A small image denoising model, trained from scratch: norm groupnorm.
Rows from block 5 of a small image denoising model, named by matrix and row number. Each number is 500 + 25 x the weight over its row's rms, rounded and kept within 0 to 999. All counts start at 0. Numbers have three digits each.
After each channel's rows are labels from the 100 images, of 14976, where the channel reaches its highest value: "strongest on" is what is common among them. Only what is clearly more common there than usual is listed. The data: dashed paths with two dots that lie on the same path or on different ones.
# conv: 3x3 conv (model.mid.0.conv.weight, 192x192x3x3, each kernel summed), inputs 128-191

conv.23:487522525501532474480502500513525550491471517490517497474470523521482497486530540477509495505449493486497455506489465465490467487546536525466505510488484519498476490517452489490525479516534497
strongest on: short paths

conv.102:478474478514522532518506467505500517572495521495481483482489535538479487502441467488513504462461487539500476495547470502475499503521490508465501465539489522500494514501499452543478472505469460
strongest on: many distractors

conv.104:506498460477504514514509442485474505487496478470490453451494502464496515469476445535488518493520511492479532498500488471522500516511473502492485511492508506499485509510507475499475509536506436
strongest on: many distractors

conv.175:477488478514507514511543513510478490471480511435511506508515477525471558465505485550549470521517511506547486549546507512441483535488495454489515515518481513515486482502492510466505503527538517
strongest on: short paths

conv.18:513512515519496473515468494481530515555484503478485524499468545524470517512492520493586508519456462531499513527523507519451478492491516502515530483492490459515537479479527487530486497467501493
strongest on: many distractors

conv.164:537515514478539471482506503467453505517455521515497470477505513486499517517519496495469492517515500531483527496431532553497472517488492543469515496516527512507468470467497471520524533479500557
strongest on: short paths

conv.158:477511479497486537564463461531462532523514451465516448464533539481488494493490466510464506483517499478447506489482470511489507479485522476515492494510472473508500551518531506496497508503469476
strongest on: many distractors

conv.159:489537510532496497464493532484447478474495538489493481508541498488488528458514481504500517490501507487491516449422551465546486506490508513490457517520501495495518531496494474473530520520501560
strongest on: short paths

conv.58:489502473515474517457502503493453492516489521460500515544516537499470501469504482488547496461509478498502492510498522521497496520475527533488425479540478481478482459486509485509490499498511541
strongest on: short paths

conv.157:506515528485456438516470475497485504519460494508490450532527528548487475512494492466509507557509481486475518472506510500506527528488482497516502501469527491495501479524524469530499516488471516
strongest on: many distractors

conv.111:498502495549499529516503458518510504447488490528531479529488469572500522488468438516536519519500550506505483515506529502478504451497490481496464492514492497515577536480467569477499476471529512
strongest on: short paths

conv.171:530540493505507470460497519457443475521499535475517456499525498513507526500521500505495471501520497503482538478412537558532478528492492529468461515519512495502496485462504482498524524499478539
strongest on: short paths

conv.113:508473459538495499491462477529474524499528485525520522495483519549513500510513519522466482493507464505530452457525464485466503510500516450535519496463473502482549528509535510529505484498470464
strongest on: many distractors; long paths

conv.188:464541517510469481529493498475460495515497503477485495486506577528465519495457521493516497517517506499504477511518493527491490476490496537469479518529499476508528486474499524500513502463494545
strongest on: short paths

conv.61:512493499529465513528531514496521495497490512454525542521486453491485525520495545530549478485504482541517470529514549485505459489497516496531503510480509504481518479516489496500493514504521478
strongest on: short paths

conv.41:527530529525508501487479485481521528487528484465492514482493532480507525484509478504495474494504476532502439490513477489485503462507508519486496511466488535480517505501505555475504513516500527
strongest on: short paths

conv.70:543469528532463512508495498552527473512530489498522504538512501496489521459532520510482505506530531486476529406540478493504541511506531453525533491496456510508541508490504492502492487515484465
strongest on: many distractors

conv.95:530555513505474469436503528467464490543484520497554467495504509502495528504497486481458480498521487532481537469422521514539508512486494524496470512457536505498481465494509461493519513530496532
strongest on: short paths

conv.3:503538463493495513483505450511492497487501476556482461493516533477466478517483484484488516482489517479502504483487464531499535499516470516517488493510523513494508523485516502563517533487464472
strongest on: many distractors

conv.73:515546525523453468465513535504520484519486477508481524516510494503526476458493433545541489489506538513487516505448553523538512495456478536461520540504538509528523456487509483482506516524478495
strongest on: short paths

conv.85:502532482508472492487479495464518519536509533498513546544475531521524515526492496478503496467508468515499479498460477520543495469465488531512448517478516480518501493488487474499500508497471511
strongest on: short paths